A small image FSQ autoencoder, trained from scratch.
Training: soap at rate 0.0031, 14700 steps, batches of 128.
Data: trained on dead-leaves pictures: piles of overlapping shapes, 72500 training examples.
Rows from block 7 of the decoder of a small image FSQ autoencoder, named by matrix and row number. Each number is 128 + 24 x the weight over its row's rms, rounded and kept within 0 to 255. All counts start at 0. Numbers have three digits each. After the name is the row's rms in percent of the matrix's.
Before each channel's rows are labels from the 100 images, of 14976, where the channel reaches its highest value: "top examples" is what is common among them; "patch colour" is the nearest of a few named colours to the mean colour under the peak. Only what is clearly more common there than usual is listed. The data: dead-leaves pictures: piles of overlapping shapes.
# conv: 3x3 conv (decoder.decb.1.2.conv.weight, 64x64x3x3, each kernel summed), inputs 0-63

top examples: shaded; pastel
patch colour: white
conv.18 087:108160139120127136142134139147141116091122123112150137096109108114110138133125103126107146143141135118104120148134165080115142128185102108077169115146129166118146148134144172051164160129118106

top examples: grey; large pieces
patch colour: white
conv.63 091:134144131108126137132157142112138128135106119132132135118137099146162118124125163146155110139126128135142129129134130130124156109163136131134148124134096000118130106159140112134114125101138124

top examples: shaded; large pieces; grey
patch colour: white
conv.29 089:082110152137115100095145116171151107127126097092129140098104153140138151121181113149125146129136130127146096094114117141094135073147102137153139100127101164107102133091109165146163156133134154

top examples: grey
patch colour: white; cyan
conv.32 084:121175163125160092146129102123119125169109136128122159127150115110189092109113177140095134115116124119142123153132101116136078141127149104103130152145129109146114201141145125128109135118090101

top examples: dark; textured; large pieces
patch colour: black
conv.39 122:136135099111150182138091123129106134129132092122125089105124188145126114140158174141158141142084130113148127150104131121136138142141146145141117126135114150147099143081095109135162129198103103

top examples: grey
patch colour: white
conv.8 140:132119103141137154117180143131131106165087116135130131124111106109166129134131201122108152107125143127126141127123140118129106116085156127140122143122096041144145129138123139133068110163135129

top examples: large pieces; cool
patch colour: white; cyan
conv.17 069:155103157115128134140173105101094101130101124148124148111136059126133137126126143160135110117127092139128124135120170085114148067170119138114139142171147172105103135148108137158098125142128110

top examples: grey
patch colour: grey
conv.58 126:136098150122118104123154126138107115134118114125088132124147107130157145115123162144100113131109092073183126176127131124200115146100114168139131061147140112108135120149136153153104122138140137

top examples: pastel; large pieces
patch colour: white
conv.45 072:135135125162135113158122178113148144157162115087134114130111101105182110083135138139140131134110119118123122117145113166129087120110123140094150109115149096134143141180164165098100181122104111

top examples: vivid; large pieces
patch colour: green
conv.5 152:187143100135119153127156140111123136130138126120105122127131136137128126107076118085098124091108112046117124140121118145151148123138122156139152142131126133059115100147128117157122180138114160

top examples: shaded; large pieces; pastel
patch colour: white; purple
conv.54 087:135145072158088087143145146134114135124115142163100163154117108114102140124116141121075120136111121141141098112117128132135147100185064142129106125155149144117139110161131124087127140135080148

top examples: warm; pastel
patch colour: orange; pink
conv.1 098:116112124068158127129109121121147167055142144136128130098162110141125135101113124112154130151109129128151140113199159111127171098166125115144105155124102096122162121157157131131136108124120139

top examples: vivid; cool
patch colour: cyan
conv.12 097:078076136087098143119136122125144167136118121067150096139130112153151123114131132111122096161123111100134133140122155082137116172130125105074119149131133145156146112132109159169135130155160111

top examples: dark; textured
patch colour: black
conv.44 120:132107140133145108077117126143111136123091112086122118122129113170117108121142120119126118108092128089142125198100151098186128148119120124136118092157127123119130113214128114149129142137140130

top examples: pastel; shaded
patch colour: white
conv.33 109:135127116136139108151120127105134147138156127126113132129134185127143121136138111128113144116112131132171109127145135133124105135132128123124144132124143021127112147028135118124171145121117109

top examples: warm
patch colour: yellow
conv.53 115:121138133148136120114138067118120150112156132121147115117123089138198147133136055124143164134118127112113113123139122114134139130048140122132123134144122128120123145127138111133144115195087116

top examples: dark
patch colour: black
conv.6 069:152176125137113167111151121153122144116107125057088116153128129132118140115121106141143136129134108133120115106116151089161121111149133177129142157145111151100146106179123094117093141139181092

top examples: large pieces; cool
patch colour: white; cyan
conv.23 076:135147135134114136133156110138131105125108113100145193117143143132112136136154117134129105142105148132155093126132129141144133112117123125125128159129146136136136108000110108143138128139172124

top examples: grey
patch colour: white; pink
conv.52 107:118136117158144090113069107108110145149111109120131103157087077105155119111117183118111098120124156129132110131181137113134123145200123100132107145123118159151128150127134157134134113145159122

top examples: pastel
patch colour: white
conv.34 087:128159105128122158130097120148124132111111116156134115097117105176102095110136117137130134138113128130036129133125123173113137121153152079139141189152130082149130134142150112125133144125130088